{
  "model": "self-supervised image encoder",
  "dataset": "pen-drawn characters of a made-up script with 800 signs",
  "train_examples": 197500,
  "image_size": 32,
  "crop_scale_min": 0.2,
  "horizontal_flip": true,
  "color_jitter": 0.4,
  "method": "simclr",
  "arch": "swin",
  "norm": "rmsnorm",
  "norm_position": "pre",
  "activation": "gelu",
  "mlp_ratio": 4,
  "head_dim": 16,
  "fused_qkv": true,
  "bias": "none",
  "qk_norm": false,
  "parallel_block": false,
  "inner_norm": false,
  "moe": "top_k",
  "num_experts": 8,
  "moe_every": 2,
  "expert_mlp_ratio": 2,
  "experts_per_token": 2,
  "shared_expert": false,
  "patch_size": [2, 2],
  "depths": [2, 4, 4],
  "widths": [64, 128, 256],
  "projector_hidden": 1024,
  "projector_out": 128,
  "projector_hidden_layers": 2,
  "temperature": 0.3,
  "residual_init": "none",
  "optimizer": "adamw",
  "lr": 0.001,
  "beta1": 0.8,
  "beta2": 0.98,
  "eps": 1e-06,
  "steps": 7000,
  "batch_size": 512,
  "epochs": 18.1,
  "lr_schedule": "wsd_sqrt",
  "decay_fraction": 0.2,
  "final_lr_fraction": 0.1,
  "warmup_steps": 700,
  "weight_decay": 0.2
}
Rows from block 5 of a small self-supervised image encoder, named by matrix and row number. Rows with one number within an expert belong to one neuron, the router's apart. Each number is 128 + 24 x the weight over its row's rms, rounded and kept within 0 to 255. All counts start at 0. After the name is the row's rms in percent of the matrix's.
Before each expert's rows are labels from the 100 images, of 14848, where the router gives the expert most weight on average: "colour at peak" is the nearest of a few named colours to the mean colour under the peak; "responds to" is what is common among them. Only what is clearly more common there than usual is listed. The data: pen-drawn characters of a made-up script with 800 signs.
# router: router (model.blocks.5.mlp.router.weight, 8x128), inputs 64-127
# up: expert up (model.blocks.5.mlp.up, 8x256x128), inputs 64-127
# down: expert down (model.blocks.5.mlp.down, 8x128x256, transposed), outputs 64-127

# expert 3
colour at peak: grey
responds to: dark on light; four strokes
router.3 101 [137 132 129 103 170 142 103 127 139 115  99 138 141  94  97 134 148 119 129 119 143 141 150 132 123 163 161 104 170  98 141  91 115 180 169  93 143 127 128 136 144 136 147 164  69 126 133  87 120 131 148 130 145 117 149 169 156 146 111  96 119 127 115 138]
up.11 094 [115 142 149 138 130  94 150  98 174 127 152 108 150 128  82 109 128 134 101 139 167  80 135 109 151 137 153 140 136 137 116  82 121 126  99 125 130 158 140 143 161 155 118  85 158 142  98 141 138  46 125 134 102 147 142  75 106 134 126 127 151 124 145 179]
down.11 090 [113 133 132 142 119 140 125 126  91 159 113 138  89 130  76 161  80 167 121 120 125 118 144  97 134 195  99 132 145 120 153 103 145  99 142 129  97  98 129  90 124 130 119 115 139 156 110 149  96 126 128  96  68 172 165 115 167 122 164 130 126 129 110  99]
up.12 092 [102 119 120  81 107 152 158 108 148 158  67 138  95 135 166 163 129  95 132 140 129 130 103 166  82  86  99 129 103 122 150 175  98 141 116 132 172 156 178 123 146 105 150 107 139 129 136 129  94 133 142 134 150 141 103 100  83 132 153 142 119 139 124  72]
down.12 092 [134  86 126 137 131 138 117 124 136 148 130 131 159 120 130 160  93 128 130 107 116 166 159 131 152 117  98 137 130 115 101 157 171 128  99 146 100 121 142 117 142  96 135 161  92 105 135 120 115 181  46 104 146 105 148 134 125 153 126 131 104 111 150 130]
up.13 112 [ 85 139 148 135 165 128 107 147 118 138 143  49 117 103 159 128 123 119 126 120 174 139  92  78 184 115 142 125 163 164 158 141 150 134  88 135 110 112 106  97 136 122 140 108 133 138 134 132 146  92  93 148  88 152 141 124 125 157 143 138 133 126 112 165]
down.13 105 [185 129 156 145 162 151 150 154 119 142  95 110 127 120 109  99 100 127 108  86 140 153 156 130 162 133 174 137 146 140 151 105 132 109 100 135 157 101 107  87 178 164 156 137 146 139 126 110 149 122 115 107 125 189 171 141 132 148 111 148  80 174 112  98]
up.14 089 [ 53 143 156  85 128 121 115 111 162 145 114 133  89 142 104 159 127 144 135 129 139 114  99 126 117 139 115 126 106 135  81 132 153 150 143 150 115 181 134 142 121 142  95 125 166  91 137 134 100 132 164 122  88 112 121  87  99 145 140 181 162 146 129 146]
down.14 083 [141 123 133 170 147 116 169 147 128  98 146 136 137 117 124 133  77  78 160 148 155 105 141 131 139 171 101 145  95 158 127 128 122  99 121 126 136 104 138 137 147 145 109 175 174 135 148 126 107  91 111 106 111 108 133 159 140 171 127  94  98  89 146 131]
up.15 097 [131 123 124 109 143 149 110 143  97 133  90  94 127 133 128  65 132 157 130 123 124 145  61 111 153 121  97 140 115 117  97 187 109  97  89 131 145 137 104  91 109 135 128 143 144 119 144 120 177 148 128 133  91  73 103 112 158 139 134 123 157 152 124 116]
down.15 104 [107 142 117 164 106 109 112 151  96 154  76 120  96 143 100  76 137 149 163 144 119 112 143 155 152 150 121 133 140 119 136 118 110  93 118 138 121 140 127 137 115 135 157 128 142 174 104 107 148 102 161 109 119 139 129 141 126 145 122 118 143 169 100 117]
up.16 079 [125 124 119 157 132 120 174  83 141 107 163 146 118 128 141 154 173 125 116  96 118 173 106  62 127 150 114 132 100 183 118 138 102 117 139 131 123 166 131 124 106 141 127  95 158 143 127 167 148 121  88 117 119 130 139 106 111 132 140 167 158 133 160 108]
down.16 074 [109 123 128 146 128 150 124 148 117 137  95 119 124 133  77 113 137  84 135 105 123 131 133 120 143 172 139 125 145 105 142 130 120  76 149 112 138 143  86  82 115 121 107 143 123 150 143 114 127  94 180 100  83 132 138 135 121 147 109 120 165 155  62  94]
up.17 093 [140 138 111 129 149 102 119  87 101 115 147 126 122 154  99 151 148 153 120 118 138 172 125 130 116 102 118 123 142 129  98 143 133 132 105 114 151 115 103 142 137 101 112 160  88 133 122  94 130 168  80 105  52  74  86 107 136 156 152 128 156 127  87  87]
down.17 074 [159 136 103 134 113 144 106 115 105 119 145 108 136 110 115 125 117 131  92 155 166 115 109 126 132  95 130  98 154 151 133 136  91 156 136 111 128 116 106 146 135 103 119 115  94  93 142 142 130 136  98 130 139 122 149 112 117  94 144 101 105 117 153 156]
up.18 089 [137 122 129 120 126 175 132 163 119 106 130 137 102 120 122 108 124 151 125 139 121 120 124 128 114  74  95 101  65 134 162 123 135 126 105 173 146 143 166  86 145 108 143 157 180 130 134  97 139 144 104 135 101 107 105 102 104 149 144 169 129 167 115  33]
down.18 081 [151 103 130 148 117 116 129 148 124 120 107 148 117 156 132 133  86 167  89 147 145 150 179 110 166 112  92 158 143 115 170 126 139  95 141 113 101  71 138 138 138 130 163 115  96 122 152 153 136 143  94 118 175 148 151 127 134  98 126 152 111 143 108 125]
up.19 087 [128 161 137  94 141  97 103  83  87 109 146 135 135 146 102 125 171 154 109 115 127 161 129 128 168 139 144 109 159 115 156 123 122 135 114 126 141 110 146 140 161 117  99 152 135 114 121  99 125 145  86 115  44 108 100  93 126 141 130 125 189 133  99 183]
down.19 084 [152  93 122 120 104 163  80 127 171 143 134 124 124 144 133 134 123  97 185 125 134 134 138 149 120 152 119 104 132 141 127 132 118 150  94  93 148 124 105 157 125 169 109 120 113 178 143 135 140 110 138 124 146 164 135 110 127  96  91 118  72 137 196 135]
up.20 100 [140 152 127 105 128  87 117  68 114 111 124 125 144 165 110 131 156 172 111 152 129 150 147 144 155 114  88 123 136 145 166 121 140 119  87 109 144  75 131 114 121 134 132 152 117 111 100  88 125 181  92 145  64 122 114  90 148 142 156 117 140 139 111 117]
down.20 108 [114 158 119  98 106 163 107 148 127 146 154  83 174  98 133 118 149 101 108 137 146 103 118 142  89 128 154  88 128 133  96 118 146 166 118 104 115 194 154 137 127 132 104 135 131 129 178 113  91 131 139 115 120 127 133 131  88 112 137 139 136  98 154 125]
up.21 127 [ 73 143 161  92 144 138 121 104 116 104 126 132  89 161  86 138 117 138 149 144 164 121  68 118 141 100 139 144 124 110 131 131 108 125 147 151 116 125 118 151 139 122 157 150 122 136 139  92 176  85 100 126 147 111 107 124 114 131 127 103 168  90 124  98]
down.21 140 [133 122 119 100 131 111 126 158 120 103 102 115 139 143 117 143 106 112 164 148 129 123 132 181 113 144 165 134 129  94 110  80 131 145 132 145  88  98 131 122  97 157 189 176 117 142 117 114 118 142 114  84 167 110 163 129 152 125 114 135 105 135 146  93]
up.22 104 [ 67 113 136 131 151 139 164 182 121 138 124 141 134 122  79 125 126 161  89 102 182 119 121 112 103 116 132 141 119 111 128 116 131 130 113 137 102 138 150 182 132  98 134 113 112 125 170 182 128  79 141 101 117 153 124 100 109 126  92 145 111 113 104 124]
down.22 102 [136 127 102 126 117 140 103 115 171 152 162  86 139 109 129 147 134 104 117 119 157 110 143 104 129 151 115 119  97 125 107 132 132 154 118 108 113 186 117 125 145 145  71 133 133 137 146 104 100 134 117 151  64 100 174  80 103 122 143 101 134 102 138 140]

# expert 2
colour at peak: white
responds to: dark on light; thin pen; one stroke; only straight strokes
router.2 098 [123 176  94 148 113 141 126 111 120 128 146 109 115 118 151 109 169 155  83 103 154 109 117 107 122  79 120 121 152 103 151 145 113 116 156 121 107 102 107 143 140 113 124  74  90 127 112 103 154 125 155 155 130 142 113 141 141 115 147 122 148 133 120 126]
up.11 095 [154 121 127 107 135  60 129 147 100  91 103 167 127 109  87 152 134  62 145 132 138 115 163 120  94 143 102 142 143 134 105 100 124 131 123 112 150 127 104 135 118 121 124 154 130 107 130 121 119 153 140  87 164  89 114 138 170 155 122 131  88 150 128 121]
down.11 090 [ 91 142 127 143 122 136 153 116  81 122  98 117 115 162 103 129 130 157 151 125 149 103 105 126 149 138 138 139 144 175 142 126 119 133 108 139 107  82 119 110 129 141 173 124 181 139 113 157 137 107 120  71 155 140 155 154 142 145 151 180 119 136 130 136]
up.12 111 [156 135 156 123 122 150 122 119 117 138  90 112 132 125 141 115 123  90 136 112 131 134 129 121 136  84 161 149 130  89 142 127 175 132 114 153 119 125  87 149 123 156 129 137 136  95 153  81 122 119 118 109 143 186 112 123  84 129 102 175 100 126  98 142]
down.12 121 [119 135 114 145 106 163 139 113 164 156 113 121 139 126  90 121 125 145 153 104  97  99 136 130  94 146 142 129 134  94 114 102 117 116 120 141 107 120 187 179 111 112 111 153 117 172 130 158 120 128 161  93 134 107 121 161 130 135 133 133 147 150 151  76]
up.13 103 [136 129 122 114 123 105 110  83 109 118 138 152 100 128 106 130 148  95 144 100 177 100 138 131 129  89  92 156 164 190 127 162 102 139 139 175  86  98 139 133 132  99 118 113 123 102 111 153 158 164 151 109 174 131 147 131  95 108 104 119  82 122 131 147]
down.13 100 [158 149 125  98 168 118  97 122 135  51 116 122 160 118 148 124 117 154 134 123 123 166  54 108 150 103 133 119 139  97 126 156 108 146 131 147 106 123  93 128 117 139 135 165 115 116 164 104 156 103 114 128 137 126 115 117 130  94  96 119  97 120 127 103]
up.14 098 [ 91 180 142 104 152 145 134 125 136 101 123 136  92 130 108 137 108 160  88 135 127 115 118 135 132  94 174 148 143  77 131 114 120 155 132 126 157 144 158 124 154 127 129 132  90 182 145 101 120  92 109 140 138 120 101 123 147 160 150 102 160 113 134 129]
down.14 102 [130  56 108 128 137 126 116 124 136 129 110 135 158 118 144 126 134 119 156 125 131 154 129 149 134 136 127 108 146 115 100 115 140 171 161 128 133 104  95 109 100 174 134 119 114  97  93 133 101 119  93 105 149  88 120 104 145  82 132 112  89 135 153 169]
up.15 105 [ 92 104 111 105 142 126 144 172 167 130 118 123 141 154 125 121 149  80 126 110 183 133 105 162 105 114 106 131 156 153 117 142 106 121 131 110 116 112 142 123 130 124 154 123  86 124 143 149 125 142 115  70 181 155 161 124 116 151  97 129 141  99 127 176]
down.15 107 [150 163 152 108 142 114 174 128 137 117 116 158 123 101 155 169  99 192 114 170 104 122  99 114 121  91 121 127 124 111 160 130 125 118 116 149 114 103 113 149  91 114 149 144 122 121 107 114 120 106 112 161 119 139 117 109 157 100 157 127 137  99 145 100]
up.16 093 [125 115 133 115 134 115 116 139 123 127 122 103 157 114 142 121 132 183  91 110 149 147  85  99 122 114 106 150 130 104 153 130 136  68 124 176  86 143 141 136 161 134 133 117 169 113 159 145 123 140 117  96 123 140 130 108 145 177 156 129 144  93 124 113]
down.16 083 [ 95 109 153 146 120 126 122 146 133 123  84 103 153  99 136 144 136 116 158 107 132  78 137 143 115 135 149 124 148  96 150 131 148  87 119 110 126 112 122 107 140 181 150 102 131  77 129  80 127 145 168 106 128 135 121 118 153 114 145  62 135 162 155 177]
up.17 086 [131  97 131 112 106 151 148 127 129  89 133 167 148 160 146 137 132 152 141  79 111 115 120  98 160  94 120 144 122 108 110 146 130 126 133 129 140 104 108 133 159 150  78 101 132  86 139 126 112 155 148 113 167 129 116 111 122 100 128 122 115 160 119 112]
down.17 078 [140 156 162 102 140 107 139 145  97 104 164 139 125  92 114  98 151 123 128 161  98 121  98 133  97 112 148  82  99 143 106 132 174 133 103 110 181 118 113 125 107 111 107  68 135 130 119 115 146 132 138 157  83 120  97 138 122 140 141 152 141 123 120 131]
up.18 102 [ 96 166 119 107 170 138 156  63 138 151 136 121 145  98 128 165 150 151 123 102 134 118 116 126  90 114 138 128 122 132  94  95  82 123 147 127 168 149 169 137 141  89 127 128  99 164 113 160 112 130 146 114 112  72 145 160 121 114 179 126 144 130 152  89]
down.18 100 [120 109 104 153  98 126 121 138 126 152 142 105 164  95  87 154 141 120 104 159 102 130 115 100 172 141 152 101 117 112 134 115 109 106 126 130 131 179 129 112 149 171 102 123 137 154  92 109 110 125 119 138 107 136 140  67 124 160 119 138 167 147 123 163]
up.19 083 [104 160 153 111 159 139 117 108 155 160 110 102 100 171 102 152 106 138  89 132 146 124 157 105 152 130 125 147  84 116 122  98 126 141 118 125 166 130 104  62 139 121 133 178 101 173 127  77  76 124 123 129 125 117 131  64 129 137 135 155 141 148 130 133]
down.19 080 [114 130 145 158 164 157 108 100 151 124  94 129 132 119 146 151 119 114 165 101 164 120 178 134 128 117 113 136 166 108  73 133 147 127 122 158 118 104 103 117 190 171 119 145 122  99 124 131 118 109 137  96 122 133  99 114 122  77 131 154  83 127 118 150]
up.20 091 [116 102 117 129 137 110 107 116 109 109 147 102 127 147 145 147  83 102 153  74  99 149 103 116 150 126 149 144 124 129 166 131 124 120 111 145  90 128 169 121 140 141 134 126 136 123 117 143 105 117 111 139 105 134 211 116  98 139 166 115 156 100 148  75]
down.20 085 [141 136 134 157 126 121 103 114 126 132  91 134 113 157 145 161  94 128 160 157 157 105 183 164  92 124  99 153 178 140  84 117 144 126 118 147 132 101 150 157  88 129 135 122 141 111 144 111 129 129 125 121 172 139 106 148 150  81 134 171  71 118 120 114]
up.21 106 [130  55 111 128 116 143 106 184 124 130 128 128 131 169 113 114 112 172 163 105  81 142 169  73 132 125 139 130  59 129 110 122  99 152 140 130  93 142 117 122  96 151  99 137 101 131 132 117  91 148 104 126 146 136 119 129 107 149  87 152 126 111 131 108]
down.21 120 [108 107 117 121 135 141 147 109 159 171 149  97 155 141 107 156 120 106 126 155 144 135 155 139  95 109 149 123 132 141 134  91 142 157 123 125 148 138 160 177 122 121 144 177 108 165 135 141 121 127 103  99 153 127 127 132 112 134 125 179 146 106 157 105]
up.22 108 [111 134 142 134 145 151 177 109 143 103 132 128 147  94 170 149 127 107 148 131 113 148 121 143 146 142 118 105 113 183 139 137 109 127 133 140 148 121 152  71  91 155 154 137 143 147 114 172 124 118  92 134 145 130 169 122 128 134 165 127 133 113 196 138]
down.22 094 [131 144 111 176  83 139 129 123 157 133 146 114 142  79 121 153 114 129 132 140 145 129 106 119 163 137 118  99 180 159 131 148  74 122 117 141 130 163 148 147  92 136 108 124 147 146 111 154 144 111  62 144 118 100 154 160 123 156 138 121 136 120 124 118]

# expert 0
colour at peak: white
responds to: dark on light; only straight strokes; one stroke
router.0 103 [125 139 106 134 153 113 141 108 123 133  97 157 139 140 101 115 141  90 137 149 131 112 119 114 127  65 143 105 162 174 140 157 126 114  76 166 142 158 126 139 178  96 136  98 149 135 124 131 140  86 111 134 123  90 117 137 108 103 122 109 182 120 133 143]
up.11 100 [150 109 112 107 100 135 117 132  99 143 147 117 123 150  95 130 119 172 128 127 188 112 117 134 107 158 134 127 131 100  97 120 179 139 121 100  96 162 189 148 120 122 105 125 116 139 154 163 101 135  96 158  89 125 187 106 115 126 157 117  95 103 164 122]
down.11 090 [ 95 123  83 118 139 123  85  93 153 117 106 141  96 136 106 117 147 120 150  89 155 156 129 135 148  87 132 165 190 103 121 109 144  89 151 152  95 103 124 100 171 118 132  90 103 127 133 135 148 129 135  86 162 154 109 128 108 102 123 114 154 140 125 145]
up.12 107 [147 148 130 136 121 191 120 153 121 128 133  70 108 144 152 134 125 163  92 120 116 169 170 137 164 132  98 165 112  72 125 110 135 137 148 111 138  89 138  53 114 195 181 187  95 117 148 108 136 139 160 133 114 130 147  91 158 153 100 125 101 158 153 147]
down.12 111 [145 170 131 123 139 122 124 117 131 121 116  87  83 160 120  91 126 171 102 122 104 135 141 129 139 149 109 157 137 122 139 134 165 104 145 126 120 118 130  86 129 166 175 150 111 116 125 134 140 141 120 120  84 159 110 107 155 160  69 129 132 147 108 162]
up.13 085 [181 143 160 117 151 144 110 150 109 100 126 102 119 130 172 148 127 138 130  91  94 161 151 107 135 100  97 123  83 114 142  98 102 166 129 150 123  95 141 123 126 177 129 189 146  86 147 110 117 150 140 132 128 143 119  92 148 165 105 173  86 142 107 107]
down.13 077 [117 133 130  93 107 125 121 162 165  90 150 123 118 165  92 146 119 139 140 119 126 130 109 127 159 145 146 182 128 126 116 110 153 139 149 123  63 111 152 123 119 133 137 138 112 167 133 148 136 168 152 145 121 143 157 129  95 122 117 116 124 120 158 127]
up.14 116 [128 138 131 132 139 106 133 105 142 148 141 135 166 138 102 154 115  88 132 131 188 145 131 128 144  90 149 136 141 141 112 117  91 188 120 133 133 100 122 109 153  95  99 117 110  98 152  93 117  97  91 100  98 111 161  92 125 136 185 135 120 130 117 148]
down.14 114 [148 128 150 119 161 150  99  90 139 146 164 110 134  86 155 119 149 131 102  95 123 122 121 100 124  95 120 129  68 151 149 113 132 153 124 141 132 129 139 114 168 109  95 113 147 113 137 113 102 123 101 102  87 139 160  64 141 118 156 149 130 125  97 132]
up.15 091 [127 153 141 103 182 118 140  76 126 125 104 149 117 147 154 114 109  89 101 108 118  85 108 153 109  46 142 153 138 117 142 112 173 114 127 155 169 105 100 102 152 121 121 116 133 113 141 110 117 112 162 118 111 109 101 103 147 114 136 149 116 121 107 122]
down.15 080 [122 150 102 141 111 170 104 147 143 159 141  66 132 101 166 134 107 137 121 137 103  90 120  97 151 159 131 106  89 127 138  73  95 157 129 133 104 138 178 139  96 145 128 120 134 170 143 127 100 139 122 112 145 139 148 126 125 133 158 136 138 154 110  78]
up.16 124 [180 166 178 107  99 123 117 151 168 139 131 130 108 120 191 126 130 148  93 133 128 128 101 147  92 106 150 124 166 149 132 103 144 143 114 113 135 109 160 160  87 119 133 106 100 135 116 109 114 134  69 133 111 177 137  76 126 140 120 193 130 131 111 142]
down.16 162 [121 105 138 156  94 111 135 160 120 107 135 157 137 110 128 117 144  84 177 115 121 104  95 127 109 122 165  91 144 163 137 165  94 132  95 151 140 163 136 167 136 122 114 106 159 137 105 133 167  94 144 155 167 122 140 174  75 116 144 108 154  99 115  90]
up.17 148 [137 129 116 129 131 166 129 129 106  99 104 129 145 142 127 141 124 125 131 107 132 134 134 102 142 145 127 187 104  78  98 134  76 150 164  72 145 109  94  86 121 142 140 178 113 113 174 114 135 145 149 129 142 118 124 143 154 135 102 130  55 159 127  94]
down.17 225 [128 143 130 123 152 132 147 135 144 106 116 114 123 166 149 137 119 154  93 122 127 157 153 127 122 135 107 173 131  97 128  99 150 126 184 100 121 108 125 109 101 163 175 165 107 100 160 133 138 149 142 140 127 131 114 123 169 160  80 148  88 162 154 134]
up.18 112 [154  79 133 121 167 136 125 120 109 103 145 100 130 117 107 138 137 150 145 139 144 159 156 101 183 129 158 136  76 190 154 123 156 120 129 146 129  86 142 143 125 128 104 143 100 103 125 138 133 147  87 104 132  97 143 117 159 121 108 124 131  99 164 126]
down.18 125 [144 104 173 159 111  98 148 165  85  94 154 147 122 114 107  63 125 105 147 109  72  80 114 113 133 143 162 121 130 135 152 143 103  76 117 154 103 137 110 123 142 124 113 107 159 142  92 129 130 113 153 118 127 151 125 137 102 135 147 132 192  87 114 111]
up.19 089 [139 139 143 106 143 129 118 104 151 126 162  84 133 112 142 126 122 133 127 116 120 171 129 123 138 114 117 158  92 135 156  95 140 132 142 128 116  98 164 165 123 132 130 159 144 131 159 104 108 100 104  69 118 106  96  75 138 108 146 164  97 195 119 111]
down.19 066 [140 143 160  90 100 119 144 138 174  74 198 130  94 140 109 173 131 134 106 112  88  91 114 111 147 153 135 134 143 144  98 114 176 138 129 141 117 120 124  96 112 113 111 130 140 122 116 125  98 139 148 162 105 139 156 113 134 160 120 161 152  99 145 130]
up.20 093 [ 70  97 128 128 118 135 117 113 122 173  95 186 160 150 118 145  83  93 115 118 109 134 121 102 151 116 105 127 106 125 149 143  96  98  98 118 132 179  87 115 168 150 103 113 105 114 134 125 133 119 192 143 139  82 125 115 131 111 135  94 175 154 142 122]
down.20 102 [122 129 114 160 129 131 150 144  99 115 105 157 127 110 108 107 139  99 156 164 155 125 124 124 133  98 146 114 114 158 102 142  96 130 124 154 124 111 102 154 131  98 108 107 158 131 109 135 153  68 101 118 174  98 112 172  84 110 136  94 103 118 113 115]
up.21 099 [ 90  98 114 119 127 155 116 123 125 125 129 146 162 148 105 147  95 120 137  99 132 118 117 103 143 125 154 136 105 100  54 131  78 143 126 110 128 143  84 120 131 109  80 143 104 104 154 130 116 139 132  83 160 123 136 144 131 120 124 135  89 158 139  75]
down.21 109 [168 118 123 101 126 105  92 119 149 148 167  90 100 119 152 165 110 153 111 115 119 149 115 122 128 131 119 127 123  95 166 126 172 133 130 115 120 154 148 121 131 184 151 150  99 132 109 118  97 185 111 138  82 146 121  74 148 130 103 133 136 118 147 162]
up.22 088 [128 143 174 110 120 137 130 112 157 131 141 130 162 130 138 158  73 114 117 135 116 126 106 148 166 139 182 123 115 107  97 114 161 158 110 141 146  95 180 154 112 152 127 128 113 141 157 121  99 168  87 108 115 120 127 120 153 153 177 173  87 145 145 118]
down.22 080 [ 99 127 149 111 138 105 145 139 140 141 149 139 126 119 100 220 120 149 136 101 132 142 125 105 107 120 120 149 150 129 130 109 115 146 155 152 119 138 119 118 107 128 123 144 127 138 111 129  93 160 122 123  93 124 133 123 133 164 142 162 148 131 166 162]

# expert 1
colour at peak: white
responds to: dark on light; only straight strokes; one stroke; thin pen
router.1 096 [142 136 126 139 108 144 139 135 140 105 115 114 136 110 117 127 137 147  95 176 155 107 132 143 104 158  94 100 150 146 121 103  95 140 147 112 157 168 120  95  98 156 200 134 128 138 143 153 115 153 155  89 174 105 165 125 167 122 142 159 145 116 132 105]
up.0 090 [124 138 138 126 122 132 140 117 170 146 127  95 149 123 144 140  99 133 109 144 117 154 127 120 101 167  93 117 169  96 138  83 104 150 115 123 152 152 140 144 154 129 131 158 162 138 128 125  83 104 149  85 124 152 125 119 161 169 118 130 148 129 143 123]
down.0 089 [160 147 122 138 150 110 106 109  86 122 132 130 130 129 155 111  83 117 126 178 107 134 142 161 140 157 142 107 105 114 137 134 130 147 118 132  90  78 121 131 123  99 161 159 136 159 130  74 120 148 118 134 129 102 123 139 141  93 109 104 102 138 136 118]
up.1 101 [143 117 169  73 128 109 167 106 118 137 147 145 126 144 143 181 132 111 139 107 181  97 146 134 114 130  87 122 154 151 106 114 162 118 142 137 129 126 168 139 137 153 177 151  83  92 130  94  98 141 112 107 136 103 100  70 115  94 151 109 101 129 132 107]
down.1 106 [152 142 137 126 118 149 161 118 142 151 163 124 110 103 126 158 124 137 119 169 119 148 128 113  74 118 137  99 100 148 119 128 122 165 142 151 137 177 136 135 133 135 116 163 161 151 102  80 127 127 112 155  61 136 148 118 129 145  98  85 137  75 145 156]
up.2 107 [107 125 128 116 167 144 147 100 115  96 114 121 145 189 135 117 118 116 122 119 133 129 133 134 132 122 122 158  92  77 105 160 167 125 123 115 127  95 141 140 153 108 117 131 131  64 195 145 137 152 112 130 117 148 114 160 125 133 107  86 109 132 152 115]
down.2 106 [117 115 121 153 138 113 108 132 132  95 112 116 130 134 119  66 142 107 115 142 164 165 130 152 126 100 120 153 149 130 111 189 138 129 106 129 146 135  95 133 171 102 133 106 148 102 146 133 183  98 120 151 116 114  98 144  99 119 111 105 113 124 118 154]
up.3 094 [133 146 128 122 145 139  83 129 126 114  96 117 137 130 109 145 102 174 117 119 114 176 153 137 109  93 144 140 149 106 135 124 143 122  96 134 127 104 181 148 145 128 129 144 143 144 185 143 104 157  93 101 127  94 149 141 122 151 123 141 105 123  80 119]
down.3 084 [108 158 149 111 118 178 144 131  83  96 102 148 120 109 150 118  87 152  96 152 116 102  89 135 125 127 155  81  66 118 175 144 105 156 116 102 172 124  98 131 103 105 174 143 125 147 140 128 117 129 131 162 166 124 144 170 151 144 155 117 153 149 145 115]
up.4 094 [113 157 110  75 132 105 111 107 110 115 163  99 133 158  89 103  87 121 112 107 158 104  97 116 110 112 156 119 124 135 119 114 174 166  66 104 149  88 134  88 119 112 122 117 104  87 177 127 128 131  98 156 155 186 138 134 142 116 116 147 114 151 125 123]
down.4 096 [107 139 102  83 131 125 109 107  99 141 145  91 169 118 130 145  75 132 113 138 132 105 156 148 151 170 142 159 113 110 133 129 144  84 103 108 109  96 150 153 137 107 114 137  89 147 165 134 119 158 105  98 105 117 131 122 126 128 158 105 145 143 139 121]
up.5 099 [117 149 117 142  94 132 111 136 105  99 139  95 117 123 116 153 111 152 121 135 121 104 117 132 122 117 157 139  84 104  99 150 171 107  87 151  74 119 137 114 135 114 137 136 130 116 154 121 101 166 132 149 145 149 140 151 108 153 160 117 154  95  71 112]
down.5 101 [ 93 133 144  80 125 129 123 154 120 138 110 123 149  86 145 126 112 171  96 131  93 124 127 129 117 124 126 124  72 104 161 128 133 122  87 109 164 133 133 114 117 129 156 147 115 139 141 134 110 138  85 113 140 111 157 139 158 171 189 143 167 139 163 109]
up.6 100 [101 145 141 124 150 161 105 136 123 133  97 140 147 100 104 154 119 119 151  94 134 197 101 107 173 113 142 139 151 137 161 131 107 152 131 107 126 143 116 131 160 139 114 125 131 111 141  97 143  99 108  95 147 190 139 119 101 117 107 132 112 142  93 156]
down.6 105 [147  90 130 101 165 124 128 122 117 109 129 152 146 152 161 100 128  84 121  88 146 114 137 130 134 119 185 129  98 118 121 126 148 136  87 112 144 106 115 135 164 124 124  99 139  76 134 104 144 135 147 164 135 144 130 137 107  93 146 117  89 140 152 137]
up.7 102 [130 162 117  95 107 166 144 128 122 140 125 110 167 134 127 153  96 128  89  93 175 143 108 123 127 112 139 117 145 132 150 141 115 153 114  97 132 124 151 118 126 102 101 119 118  85 140 111 124 140  96 153 143 195 161 119 102  75 120 145 115 128 113 150]
down.7 115 [116 190  77 115  87 159  82  99 112 125 137 116 108 155 122 127 120 125 137 141 160 100 101 115 151 128 128 162 157 130 131 162 145 130 126 114  66 140 133 148 159 140 108 107  89 123 138 142 147 155 147 138 119 147 125 139  94  84 129  76 128 138 146 133]
up.8 097 [ 98 111  82  92 144 125 162 152  95  76 194 131 159 110 142 121 161 131 126 109 102 127 142 133  89 136 103 128  99 103  97 108 153 115 116 149 101 119 145 127 116 122 113 122 164 104 145 146 113 168 134 114  98 118 127 160 110 145 120 132 135  83 145 148]
down.8 094 [117 111 120 112 123  99 126 154 153 139  98 152  84 130 105 165  87 124 175 171 137 133 141 186 110 118  95 141 130 115 113 139 157 142 131 146 130 113 170 182 119  96 134 141  93 142 111 112 124 103 150 140 159 137 121 110 130  95 116 155 116  88 120  73]
up.9 101 [108 169 102 139 140 167 123  98 124 110 122 133  78 109 183 117 153 127 152 121 117 145 133 136 156 128 107 144 154 156 164 150 110 100 143 142 123 133 104 101 161 143 149 126 169 110  93 144 163 144 148  58 120 141 127 114 138  98 145 160 154 161  89 116]
down.9 091 [118 110 106 189 123 121 135 142 119 124 117 111 154 127 120 131 117 120 113 147 118 115 129 147 190 183 143 102 139 178  91 143 100 124 123 104 117 140 134 126 124 118  90 117 129 148 100 163  95 114 151 136 129  87 169 168 132  94 158 119 123 108 126 142]
up.10 104 [136 157 156  63 135 118 187 111 132 118 107 146 150 132 150 119 113 153 119 121 115 132 130 144 101 129 101 124 128 101 140  87 143 148 140 129 154 102 170 152 109 143 133 147 145  88 105  89 122 102 155 153 123 132 123  91 138 135 148 148 137  98 121 101]
down.10 105 [ 92 114 136 128 152 136 121 150 114 124 149  96 170  70 156 123 141  90 140 105 103 148 118 108 124  74 169 110  99 135 161 129 126 110 117 153 144 181 148  98 139 178 123 121 163 112 118 115 133 121 112 114 119 133 130 126  95 159 144 127 169 119 148 125]
up.11 100 [146  97 124  83 137 136 121 187 142 138 125 172 192 146 129  97 136 114  83  95 110 152  78 103 139 117 150 139 137 106 129 124 120 113 113 122 138 139 130 108 158 128 101  85 161 114 147 156 134 149 139 114 134 158 153 111 111 135 118 147 147 115 105  96]
down.11 098 [162 112 149 126 152  88 120  95 108 147 130 166 112 148 111  94 148 117 120  93  91 168 147 125 109 101 142 141 124  90 158 127 153  99  96 149 152  82 139 116 156  96 123  82 125 127  83 107 162 120 135 161 119 187  87 120 143 119 110 129 117 165 121 164]